Weights of a small class-conditioned spectrogram diffusion model: arch dit, moe top_k.
Rows from block 9 of a small class-conditioned spectrogram diffusion model, named by matrix and row number. Rows with one number within an expert belong to one neuron, the router's apart. Each number is 128 + 24 x the weight over its row's rms, rounded and kept within 0 to 255. All counts start at 0. Numbers have three digits each.
After each expert's rows are labels from the 100 clips, of 14848 (inputs lightly noised), where the router gives the expert most weight on average: "lies over" is the class under the peak; "strongest on" is what is common among them. Only what is clearly more common there than usual is listed. The data: single English command words and digits, spoken by a formant synthesiser in many voices. In brackets: how many of the 100, against the usual share in percent.
# router: router (model.blocks.9.mlp.router.weight, 32x256, trained with AdamW), inputs 0-127
# up: expert up (model.blocks.9.mlp.up, 32x128x256), inputs 0-127
# down: expert down (model.blocks.9.mlp.down, 32x256x128, transposed), outputs 0-127

# expert 29
router.29:044132130133128066109105129100109107140157150125156169126155137117155061148110133122098130138169089115071138120130129132128119106142099135103156113120191112126151118132090130143099143188125142161168152143160132154111155136163116096155080102111122149148101105122137148128127150134170176126069161139149149138143104113120136120118164088154146190119154135154122130127148154102140159146110
up.0:128128027156128105128128128128115111128149128128164185128128128128074128128128128128128165128128128128255128121128128128184180128128128128128128109128164128128128128112128128128131128190128087128128128128184189128128136155128195128128123128128128089128128128130128128128128171128128121128128128062128128128128128157128118128128159116128168188205128090128128128128171128128083128128128
down.0:136163128128128128128128128128128128165128148128068128128128128218099128128128128116128066128128142128192128186128170128128128128128103158164128116106084128137111172128137118113128117128128128128188128100128131128167124128128128128174103128128128115128154128105128128082128128128128084158089147128125128051128128223128121128128128164128128128118128136128128128128128128128192128112112
up.1:128128128077128139128128128128128128128087128018128177128191128008168150128128128128128128188128135128128128128128128128129128128128142128128075128128128128128128128167074162080132090128128128128128128128128128128128128128063128128128128128128128128128128072128128112128128193085128080128128128128128082128128128128128128082128128128128058032128128055135128128128128128128128128128128
down.1:128128128146174128128128128128078128128128127128128104128128128128128114128128128137128128128111128128224103128108128095128128090128128143128128128128128128128128128128128128080128128066128128128126145128136128081128096128128128128128128128128128128128128184128135128142128128128128128128128128128128219128049149026128128113128128128125143128198128079128128128128128128128128128128128
lies over: /oʊ/ (31 vs 3.2)
strongest on: voice: child-like voice (92 vs 25.1); /p/ (56 vs 17.7); white noise (49 vs 12.7); /ə/ (47 vs 9.8)

# expert 31
router.31:119153160171133130106137165153132117124129107101147165141129144146174100131109157128132090138135104150123123118135126114107115125136083111126097131114105098114146143188118179096120113158166121058073135098069103142090103151095134143156074125135135106121145111110113122101166174074121138135191164144128136104196107144118091170124170153115110107136115118121132110130133138136108171120127
up.0:128128128148128166128106128128128128128128128128099128180128154180128080128128128128128128079128128128128128128128128184176062128128128128101128128168107128128128128128128157052128128128128128128128208128101092149128175128096128128128128088091128128128128128128128128128191128096128128254128105128128128092128092153082128155128128128124091128128139128125128128154128128128128195128128
down.0:128128156128128148134128177128128128128128128128018128128132160128128128128128128128128134128123118128089128128128128128147101042128128128128128128128096128141128128128128128107128128044128128136128096128128128128076121084128128128128128128128128128128128128128128133128128128070128084136128137128128129128231128076168128128128128098128128152053128128128128145128128128128128124128101
up.1:069128101077128128067128160099128128171128128128099128128202125128129128128132128128128072128128128128128128128112128128170128128128085125103128128128128128128128070128128128128142128128066074128128128128128128099128117128129098128128128128127128155146111183128128128128128128128128128128208128128072158125000128128167128128159128128128255128182128134139113128128117128122128128128181
down.1:128128128128128128128128104105128128087128109156000190128118128074083174128132128128128069087208128128128128128127128128102128128128128128128128126096128102133128128135158089128128128128128128128128128105128128128128128128128128124128068120128128107128128128128128167128128128128128128128231137128128128103105128128128144151115128128128128128128128128095111128128082128128128128128156
lies over: /f/ (53 vs 1.3); /s/ (41 vs 2.4)
strongest on: /tʃ/ (43 vs 4); /v/ (43 vs 5.7); word: search (43 vs 1.9); word: five (39 vs 1.8)

# expert 15
router.15:203167152149141112131142149132101133072112113100127089120124126137165113118137128147146084099117131157150111137171129151124134171157101095123122117097124125125122147088142145113112101190137128056053121150147134133150115141106113143165133127150132129125128142132113137123138135125149118119157133145095135108106126210129098154126126122076118110176116142134142163110142137132163138136124
up.0:050128123128122128128106128128128128128107128128149131057128128139075128128128128128128128066103128128128128186128183128128128172128128128150128128128128128128128167128128128128128128128133128128128128128128128128128128128155128128128096149128128052128128128128128128128087125132074087128128128092128128128069128128128208128128128128128128172128128128128064128128128128128096128128128
down.0:128128128066184128128128128128125128128128128128128128128137128128128128175128128128128084128128128128194128128128128195128128128110153128128128128128091128128128128128128128128128128128128128128128128128128128128126128128128128128128128128108128128157128128128128128121128128128128128111128102128128128128128128128128128147128125128070128128145128128160128128128128128128128128128125
up.1:128128128128128128128128128128128128128128128128128128128127128128128128128121128128128128107128128128128128128128128128128128145128128128145128128128088128128128144128168128146128128088128104128128100128128128154128128128128128128071128128128128123128128128128150147128083131200128128128090128128128128128128128177128172128207128190128145128128128128128128160128082128049029177128128
down.1:128128128217128128128075128128087128185128084128128128128153128128128128128128128128128128128128128137128128128093128128128128128128128128164172128128175128128128128128128120124128128128128084128148059128128181128128128128128128128138128128171128190128128128128128128128128070144128128181128128128128128128220128128128128128128128128140214203128128128128128142128128128128128108128068
lies over: /l/ (42 vs 1.8); /ɑ/ (38 vs 2.3)
strongest on: /m/ (95 vs 10.1); /v/ (89 vs 5.7); /j/ (89 vs 5.8); /u/ (89 vs 5.9)

# expert 6
router.6:141146128132137171139123114095127127124105080154113094147114158074083106124125152134115176164141103117169113142152138143089133188136138120124155116167118135126089166097133140170133122134138057092119087132141131141124111138128116084161154110099131103145116086094098168126090127153127096143172130136109150121167125159100156119157145147139123103134132105118114150116116157105137134118128
up.0:186128128156128150119077128128128128169128128128128128173128128098066114128092128128128144041128128159128128128128128083128128188128149128128110123174128167128128197128128128128128099128128128128128128128174128145128128128128064128128128172128128128128128128137117128128098128128128142178128073128128113128128139128128094128128128128128168198128128151153128128128128128128128128157128
down.0:069128149128128128128093126159128128140128093128128255128128128128128128128128128128128047204128135128212128128128128128040128196128128128149128128177128128128128128128142128128128128128128113128159179128128024128128128128130128103098170148128128200128128128128128128128128103128146128128097128128128128180128128128128128128128094128160089128085139128128128128128088128128140128128128
up.1:128128128128215128128128131128128128128128142128128128128128128128128128128128142117128112128082128128128099128128128169128156190088115100158180100128128128035156045128128128082135091128128128128128168128128128128128142167128128128128128128128128128132128128128059128128128128128128128128173128128128128128128128169123128128171128128128128128128128061143128128036091128101128128146165
down.1:128128128128139152171128128128071128128128128133128128170116128128136128128128128110064128128128128128128128128128114128128191128125128128128128113128128128139128128128136128127128215128180128128128076128128124128158128128128128128128090108158128128128128128128201128128128128128128143128128128128106128126128178128141117128053047128128128147128116128170142181177139040097084128128139
lies over: /k/ (46 vs 2)
strongest on: /k/ (69 vs 15.7); /s/ (45 vs 19.8); /ɛ/ (43 vs 16); /æ/ (32 vs 6)

# expert 30
router.30:112138138149113119132137096104154122149114067116132149125114181117100115071133130141173130108145129112089141139157135194137139152140099100133098140151138171107150139119105112160110144159122113138149131140168138141128146163121112115105121126126112161138162130150186152144073114134131104190123076132088102126094134123132117117109134109144116137072131102155158109111132120115112137153129
up.0:128157128045128148128128128128128128140128128128173128128128128128230178049128128128128128024147128128128128128128128128128128128128128128128128128128128128128128128128128128128128128060128128157128128128128216128116128128128128128128076146128128128128128128128128128120128128020174128128128128128128128128128128128128128128128128128128128140128128128103128128128128173122126233128128
down.0:128128142128128153128128100128128128059128128128128128128128128128128128128128128128128069120128128128128128128128128128099128138128128128130128128130199094128128128103128075128128128128128128128128182128128128128128128128128128193128128138130128128128081128128128128128128128128065158128190062128128128151214128133128128128128128114225213128128128128128128136128128128128128128128128
up.1:128128125128128128184128128128080128128128128128128165128128152120128128128123133128128241128128128128128128194128128128091074128128128149128128128128128128128128128128128128128122128138128151128128174128128128128128128130128128029128128128128078128128170128128128128128128128017128128128128128128079112106128128103128128095128128128128128128128128128128128128171128113128122000128172
down.1:128129128135128209128128128128128128128128132128128156128128086214087182128128128128128093128128128128128128128128128128128128128128128128129128128108186128128128128113128128113128128128128233128233128128128159128117128128081128128067128128128128132128128128128128128128128128000128081128184128128128128150119128155128113128128205089087019128165128128128128128151128128128068128128128
lies over: silence (97 vs 57.1)
strongest on: /n/ (76 vs 25.6); quiet level (58 vs 28.9); /ɝ/ (56 vs 16.2); word: learn (56 vs 2)

# expert 9
router.9:092147129140072114105129129132119148119138106119123159137113153139108129114149162138149151119141116126051120097123139088134134073146084137122109089152111143140166118097133137129102103170141178136125090159124144159102117139134126170159107139151105108129119133125165127104153133150099144138104098126145122098123108082112109125129133189111122148140121125147145133124127131118104126161127
up.0:142128128102128105128119128128128128134128142128128128128128128128128128128198119128128128128128128128128128034062147087128091128128128128128128183128128065128128147128128128094128128128128128128128128138177128128128144128128128137128128178128128149128110192128128106128158179128128128078128133128128128128128104128128128063128128128128128112079128128128128153128128075182128128128128
down.0:128128090128128128128128128128069128128128097128128128185128128128128128128085128128128128128128128128128128043077128128128128128128112179128169128128128181128139170128128099128128128128128128128098128140128128128154192128128128128128128128162128128128163181150128128093128149128103128128128128081172084128128128128128077128128079128100128136128128107128159128128128128128109141128128
up.1:128128128128128128128076128128128128128128128171128128128128128128128128128128128128108228128128128128128177128128128128128128168128128189128128128128128045128128128128128128128128128128128128128128085128018128128128128128128133139128128128128128128128128128128128128159128128128128128128134128128128128128128128055128128128128128128128128128128128128128128128106128128128128128128128
down.1:128128128128128128128128128128128128128128128128128128128128088128128128128128128128128128192128128128128128128128128147128128128128128128128128128224102128128128128128128128128128128019128128128013094128128128128091128128128128128128200128128128172128128128128128128128128128128128128128128128128128140128128128128128128128128138128128102128128128128128128128128128128128128128128111
lies over: silence (98 vs 57.1)
strongest on: /u/ (91 vs 5.9); /t/ (91 vs 22.4); word: two (91 vs 2)

# expert 0
router.0:212161151163152148119116120138144142120128128085149140098121091139150101130150130129139091119133138127160129138148104137137122146126105144149111140094107100097141166141158147144148142078120120209218177129135122120164098106130139107140158123129129137140128080129111138138110117069180115128153118106119127111095107116136111151116146066120142118097162105136140070129146122112161145149111
up.0:117128128128128067128128128099182128186128172128128128128106128128128128128128128128128128128181128128128128128128084128128128128128094128128128147128083128128128128135128128128093023128128208128128128128128128128128091101128128128128128153128128128077091128128128128090128128128128145128171128157128128128128132168128128116128128100144128170128128128158128128098128089120128128128128
down.0:128076128122188178128128128128157128128128171128128128128112166120128146128102102097128116037128128090105128128128137179073146128128157128130128112128049128128128116128155128128146128098128090128128188107080128128143119100106128158128163128095128114128128128128128128128128128128190128128128128174128128172128128128139136128128081193128108128095116127142128128128138068128172128128084
up.1:128133128128128128114128128128128128128128128060087128169130128128128128128128133101128128041124128128128128128128128148099090128128128128128128128128128128128128070128128171128134128128128128128159128143128181128221128128128128128128128128188128159128128128128128128128168128174128128128128128128128128157128128128128069166128128128128128128128128128145128128128128088128128128128128
down.1:077192132119128128128126128128128128130128128128128128120185068075128128128128128128150118128121128181128128128135128075128128184128128128128128128172128128128128128128128128128128080239128128149128213128128112128086153200036128128128092128154128125128128128097128128128066128128128128216195128128128128128128028128128128128128128128128128163128149120128115128128128128128128128088128
lies over: /æ/ (58 vs 1.2); /ɑ/ (33 vs 2.3)
strongest on: /s/ (86 vs 19.8); /æ/ (64 vs 6); /ŋ/ (62 vs 2.1); /θ/ (62 vs 4.1)

# expert 7
router.7:141144124096115157148113133085172132131138136105140144116150133099134146187091124136118124124124081086147110169113152132116132124135103136108134109170122117143131115114114126125122101172103120122134091117113087116079130134120120186143112143072112148136082184119135152098138120154094089147131140152116146111066130142105101107131121176151112145119135117139091105113134115153136128113137
up.0:128128128128128128128128128097128128082128128128128128094128218128128089197085128128202160064128128105128156128128084128128128128128117145128128128128128128128093129125128128128128128111128128060128059128144162128128098128128128128128128128128128128128128128128128232128107128128076128136128128128128128128128128128128096128128128146139075128128128080128128128109128128128128128128128
down.0:187128128104150102128117190128128128128128128128117128116128109128128128128158093128128128116128128173128103128128128128128093160144128128189091164128128189093201128162128113128128128128128128128128128128128128128128125128128128128128128113109128162114168095128128067128128102215128128182128128128098131128128147128128128128128135128128128034124128128128074128128096128128153128128128
up.1:128128128128128128116128128179128128065120041128128128100102128162128113078128128128043128128128128128128128128128128142082128140128128182176147128128180084128128191128128128116128128128128090104128058128191158128128108128144128073095128128128128128121128128128128128128128128128128128128158128114128104128128155128169128128074128143128128128128128128158074128128180128163128123128128
down.1:128128128128128112128128128128071128128128083128128128128111128116128086086128128128144128099144085130156128185128128152128139128128134020128128128066087111105128162204128128105181128118128128128068128128129084128128128119134115155128197128128128128128128128128128128145086102128217128193135128128128112128180128128128090128156128128074128153128128128128131169128116153128128144128128
lies over: silence (88 vs 57.1)
strongest on: /u/ (67 vs 5.9); /t/ (67 vs 22.4); word: two (67 vs 2); muffled (low-pass) (33 vs 12)

# expert 11
router.11:081109143115132070126101102122113122117153127133120179145097130155102149117126168183135136125141107111052122123109118133132101114158091099147093101139134115115094114126133158123107127155166118146149122113164143125102082149121133157132102105114135087169106120102112132092143129147110189136099151143147147135179113083151101143140143194104148136149106118134157140147097153091129146155129
up.0:128128128128128215128128128128128128128128128128128128128128138128128128128128128128128128073128128128128107125128128146128128128128128128187126128208155128128128128128128128128128124088128096128122128019128128128128128220128180128128128128149128128128128128108128128128128128089128128128183128128205167128045128137128168128128128128128128128183128128128113128128128183128128128121093
down.0:128130128151128187151128128112128128128128111112128075128128128128128219128128128128077128128128072128128128128128128128162128128097168128150128128113128126128128206128128128128128128128128128128114227128239128128128128111128128128128149128128128128128128128128128128128128128061128128128105128145128128183242128072128128128128128128128185128088086128128128128180128128128174043128094
up.1:128126128128128094128128161128128128175128196096128128141128128128128147128201128152128128128128179128210128109120128128128120128128128128128125169134067128128183128196128178145128128128128128128073128128128128128128128128128128128128128128147128119162151128128128128128128128128128128109180128128128104148128128128255128108128128128128128120128128170128128128128128128128117094128152
down.1:198128128128128128128128128142128128128037128128128128128128141128227128128200128128128128189183128128128128128128128178128147128128128128128128128128211128128133128128141128128128128128128128120128128128128214176128119128128128128240207128128128128128165128128128128128128128128146112128128128128128128100128128128128128128128128128128128129151120128128128128128232128128128128058128
lies over: /ɝ/ (40 vs 2.2)
strongest on: /s/ (80 vs 19.8); /ɝ/ (69 vs 16.2); /tʃ/ (68 vs 4); word: search (68 vs 1.9)

# expert 14
router.14:180168130134149124135112119090113150134160125109146066151130124147157101146141152175144135088127095117077107133135121088156114104160116138139152131163144135133137127071151159116121121117145161193180127141145124115125141141129138152139180104149094114143126126105126139110145120131132142143154058145146139107074125116092092135104150094056141124134116124104150150134119141112131159155130
up.0:153128128128109151159128108128102128120088169128128155188139128128128136098128128128128075128138105200138139162128173164128128128098165128106128152128126123156128128128128162128128135163128063142128128116128128138160128128091074170120137058093128115092128155105120128128111084128128128163189128128128080128128128145128159128161128128128128086119082164128103128173128128128129082151128
down.0:121160115128079128128128140128171128144180128153128128128128128120135128112128128128154157128125115184194139128146146128153128128164128128128128128128136128128128116093136160120107082134102156142109128128128128128128128128128128128088081128128127128128128128128109128128128128128158186122128128128128183224128128128125128039128164102097097105116114128128128128085110148128128128045128
up.1:184154128128128128128128128128128128128128128128128058128128165239128128128128128128128016128128128128128128128128128128128128128128128088128128128128128128128132128155128128000128128128128128128128128128128128128128128128128128132128128128128128128128128128128128128128128128211128128128128128128128128128106128178128128128128128120128128128128128128128128128128097128073128128139128
down.1:128128128128128128128173128086128130128128133128128128128065018128174128152128128128128128128128128128032128128128128128128128051128128128128128128128255128128128128127128128128128128192128128108128128128128128128128128128128128154013128128128128128104128128128128128128057128128128128128128128128128128128228128128128128128128057128128198208128128128128128128128128128128128128128128
lies over: /oʊ/ (42 vs 3.2)
strongest on: /l/ (74 vs 28); /m/ (53 vs 10.1); /j/ (47 vs 5.8); /u/ (47 vs 5.9)

# expert 13
router.13:135143127131124087121119111117109090165149112136100151117123137151106103128114167172165144105144136135072113148102102131101100071112134114150099108155131163105099152107139123138100150159146164183167144163135159135130132159156122140136065101153104153144115159105107133096126129148123145123075169122122126119177114101124104095130143160142118162085150134175152134117109143150111136175139
up.0:128128128128128138128128128135180128128128128128128128118128106128128154128128128135128128128128179128128127186128077135123128040128128159128128128128109128128128128128130128128121128049059128128128128128128128128128128128133128128128128128128128128128128128128128086128128148132128128065128128150128128128128104141178107128128128091117128128128128109128154128128128068108128128128128
down.0:134071128095119128176128128128128021128196085128128128128128128128128128128128128128128159128128149128128128058128128128130128128128128128128128128128173128151115061079128077128083128128188128128123128128128151166128164176128128128128128128128085128128158128128128089128128128128128050128058128128128150128128128147128128128128148128128128128128128126073128195131128128179128128143117
up.1:160128128131128128128128163128128128076128100128128128128128128128128202128128128128112128128128128128128128128165128149128128130128128173128128135128128128128128128168135128176128024136153063128128128091128131133185066128128128128128114169128128128128076128128149136128128128128026115128181128128128128128128128128128128128128128172168128128175128128128128128128128128128128128128128
down.1:128128113106109128128128128128117117128128229128128112128110070128128128132128128128128121128128128144038128128128128196087165051104135128156128128071128128159128128230128128128128128135128065128128108128128128107128128128125128128129184128128128128128170128145128128128111138151128128128128128128128083128128128128128128127111106255171209128128128128128140149119128128128137034128097
lies over: /s/ (70 vs 2.4)
strongest on: /s/ (93 vs 19.8); /j/ (61 vs 5.8); /ɛ/ (61 vs 16); word: yes (61 vs 1.8)

# expert 21
router.21:071124143144114126079098125118096114141126139165113160120149157136144093123152131147126132085147093132066126110132099129140119093125118119120135118124174167140136137093158139110130126166163112165137146151156119107133129154127124164138108104139105174153083119106128123108123106125112155131062109142140168131093125067130113079161148137123107130109148134143118143137124158086134116159134
up.0:128128128128128182118128128128070128087128128128128191128128128128128128128128128128128090237128128128128128128128128128128128128128128128128128128128204071128128128128130128143128165071128128128128128128128060128128128072128128128128128128128128128128128128133128128128128128128128128167086128128128128128170128128128109128128128183012128128128128128128088046128128077128095128128128
down.0:128128163128128169128128128128128128128046128128128024143128142028128128128102128128128128255128128073128128128128128128128128073128128177128128128115084113154128128129128128145128128128128128128128128128128128128128128128128128128255128128146128128128127128140128128128128128128128128128113175128128111128128128128128128128128128128128173128197121128128128128128128128128128128128128
up.1:128128084203128128128128128118128128128128128128128128128128128064128128128128165128105128000128105137128128128128145128128083128139128127102128128128128128128122128128128128128128097134128171046128102097128134128199128128128128130053087181140128110066128119108141128128148177128128182128173040128101106112044140128128099128134128079128128172128128128113128128128128122128107167128128
down.1:128128075060116159128128128128144128101193128147128135128128128158128171043128128128201128080142128128136135128128121128128090128128061128128128073093100128128128151128128128106146128060109097152091144102085128128128112128210128103167117128128039128128128128128128103128128128128128128128128128128130128149139122128128105070128231128128128128128103104128128128128128128096128128128142
lies over: silence (91 vs 57.1)
strongest on: /oʊ/ (85 vs 16.5); /g/ (83 vs 2.2); word: go (83 vs 2.2); mains hum (46 vs 12.8)

# expert 1
router.1:136147143147115109115134127125116094148152131152073117139123136108098067133113149173142145121132107119090118129096113132134075065161132115132120133188114171152108124092108147109129129138137147155155114151194168128138161131135144140147134115139132170162148108134130117128140117178145153119122147149125140091101119132121123106130115095106130140139138116126132125140126129111125126146117
up.0:190128128128128128128128128128128128128128044128128236128128128128128128128128128128128128209128128128128128128092128128060128178128128128128128128128105128128128128183128128128128128128158128128128128174128226128128128128128128128083107129128128173128128032128128128128128122128049068128128107128128128128200128076128128128128128198128128128128128128128128128128128128128128128128128
down.0:128128128128128128083146133128128130128177128128128128128128128128128030051128128128128086128128128128128128128128128128128128128128128128128128128128128157146128128128136171117128128087128128065000128128038128147128128128128128128128128128128091128128128128128128128128128128128120128161102128128128128164128128130128128128128128128000128128128128159128128128128129128128128163128075
up.1:128128128128139102128128186128128128128128128128074138128128128122128128128097128097148138128113128159164128157128128095128107112113101128166177140128128128128116173176128128128128097149155128128128128128128128209128094147126129128108138099087128128089128128128128092213163128128140128136128128128167128133112128128128128128137128128148137128145128147100097138128128128146128128096195
down.1:128128128128128128128155103128128128128112128128128108128128128128157134140128132105133128128150128128115153098122089164128100128128094128175098154128128128082092079128099128151155162128096128128128128163128085218182189128128128128128128102128128128055118128128140114163129150128128092128128126106094128128128128128128117128107105128154128128128128123098110126128098128104161124185145
lies over: silence (99 vs 57.1)
strongest on: /i/ (59 vs 4); /θ/ (59 vs 4.1); /ɹ/ (59 vs 16.2); word: three (59 vs 2.1)

# expert 24
router.24:071143152152090153106103122120139107146139116158086158172105129119135101151133164164139115114149102108071167114102157143147101087144118132111092125144136118145115123106135145076141109196162163100122113139083111121109142138146099144166126120124080136175121116111137118110169098162125148136122135155117140121050100099116102155112136124104107152114090135140158133087116152145130136159120
up.0:088044065064128164128128128128090128128128018128128128128123169113049128128172128108128128128128128128128128158157134128142133128128202128128128128128128128135128128136180128128128128128128128128128128128128043128128128115128128128128128158128128128128128128128128160128128128128128128186143128128128131128113128128128128128128128128128128128067128128128128128093128128128057128128128
down.0:135128103093128135128128129128175128039128104128128128128128128215128128128128128128128128201128110128128131128128076128128128128128128128141128128140128133128128128128128128128128128128128158128135128190172128128128128147128128192155128157127128146128128128128128128128128175217128128128128128128151128128128128128128128128128128255128079128128128128128128128128173146118128128128128
up.1:128128128128128128128128128128128128128128128178128086063128128128128128128128128128128128128128128128113128128128128173128167031128128151128107128128128128128128128128128128128128128128149128128128128117128128128128123065128128128128203128128080128128172152128128128128164128128148128128128128142128128128128128100128128128128128128128128128128128128133128128079050128128128128040128
down.1:173131118128118191147128128182128149128128128128096128120128128155058128128129128134128128128116128128128128128128128128128128128128128128128128086048096128128157128128139128128128128128129075141128107128149128128192128128128128128128144099128185128109229128093128128128128128128164128128123128134128128128128184128104128128128128128228128157128093131128128102128182128128121128121128
lies over: /oʊ/ (32 vs 3.2)
strongest on: /l/ (69 vs 28); /ɝ/ (45 vs 16.2); /oʊ/ (45 vs 16.5); muffled (low-pass) (32 vs 12)

# expert 16
router.16:096104127135168123103144139138142127153128176145161144135115140127122078099094146150085143107199114115069129135144095092161095114122145137118113132138149152131121151109128133113136130182135114141182141116141127111123111108096132134139092126148128144132107135124097129131157134135118167138043152098127142141146133072116072114131175140129111146089118137154150130130123150144132145158134
up.0:128128128128128094128128119187128128127219128129128128128116128128128105128128128098118129128067128128128128053161128201137128128128128128128128128128116128128128149128155159128128128128128128128169127159128128078128128192128028128157118128128128128128128128128079153089128102128105128128128128192128128128128128126128128128118128128097128128128099128128128128128128139128128135128114
down.0:128128065128175128128128143128128126128128128128156128128128128128128128128128128140128128128131128128095128128128128098128080054128128103128128128000095128128128128128170128147063128128128119128134128128157128117163128128128128185061128115128128128128130128128128128117128122128128074128191128128128128128160128128128169097128128128128155054128128128128128128041128128120120128128130
up.1:128128128128128128128128128128128128110128128128062164128138078001054128128128128128128024128128128127128128145086161128128128128093128128128128128128238128128128128128185128128128128128160004128128128140128128128128128128128128128092128128128154123128128128128128128128128128128128137128128171128128128058128128128111128128174128128073128101128128128128128132128148128128128128128096
down.1:128226143120128128128127128128105128255128145128182128128128128128128128128128128128128128128128128176063084128128128128128128128063128148128188128128156128128128128128128128128142112128128128128128128128101128128128128128128191135139178128141128128128128099128119128128128110128080128128128128128128128128194128128128128128128128128128128099159128083185128128128090128128128128122107
lies over: /ɑ/ (31 vs 2.3)
strongest on: white noise (61 vs 12.7); /ɑ/ (56 vs 12); clipping (38 vs 8.3); /f/ (30 vs 12.1)

# expert 2
router.2:201140133138135137128110133119110145128110114096150070130157097102145186152151148123132121107113111113204128152122128106131127142141143111143165154103132125129136098086141104137111128072128097125157107179174109149118103158117146133134187114105117150124081124114125158127128121088142106127132104164141151104058161168152126142157138140062200115097102112134114142133119129110142157112105
up.0:064128128128128128128128128128079128128128128128150103128128128128128128084128128128128074128089128128128128128128128128128128128128128155128128128128128128128128128143128128128053128144128128128068128128000060128128128128128131128128115070128128128128128128149128128119128128128141165128161128173128128133062128128132086128128083128157156128128128128128128121128128128134128126054122
down.0:153128128139128128082128083128128128128128128128198128128128128128128128071128101128128173168128128131128144128128128128128128128142168128128128128128128191128144127167128128078128128163128058128104200128128128177128131091128128128096096098128128128117196205108128128159128128128155128121128068128128128128128128128128128101151083158190157128042128112128128167128128128128162128128128
up.1:128128128220128128128128128128128128090128128119128186128128128128128128128183128128128128126128128128075047102128128128124157128116128128128128128128080128128088128128128128128127128128128128128128128128128128156184128128128128128128072131128128128027128128128128128128128107086174128128128128068128128146185128078128128128206128182101115128128128128128128128128128128128128128121169
down.1:128085128128099128128082128128127128210128128128040103151155128128143230128131128128128130043074094128128128128128128128082128071128128128128128128061128180128128128128128128128128128128128128128128128128128153128128128128078128128059128128128128122128141128128128128128128128086179128128128127153128128128087131175128128128128151179142128123100128128128189128131128128128128087128114
lies over: /w/ (52 vs 0.4)
strongest on: /w/ (84 vs 5.8); /ʌ/ (53 vs 3.8); word: one (53 vs 1.8); /ð/ (31 vs 2)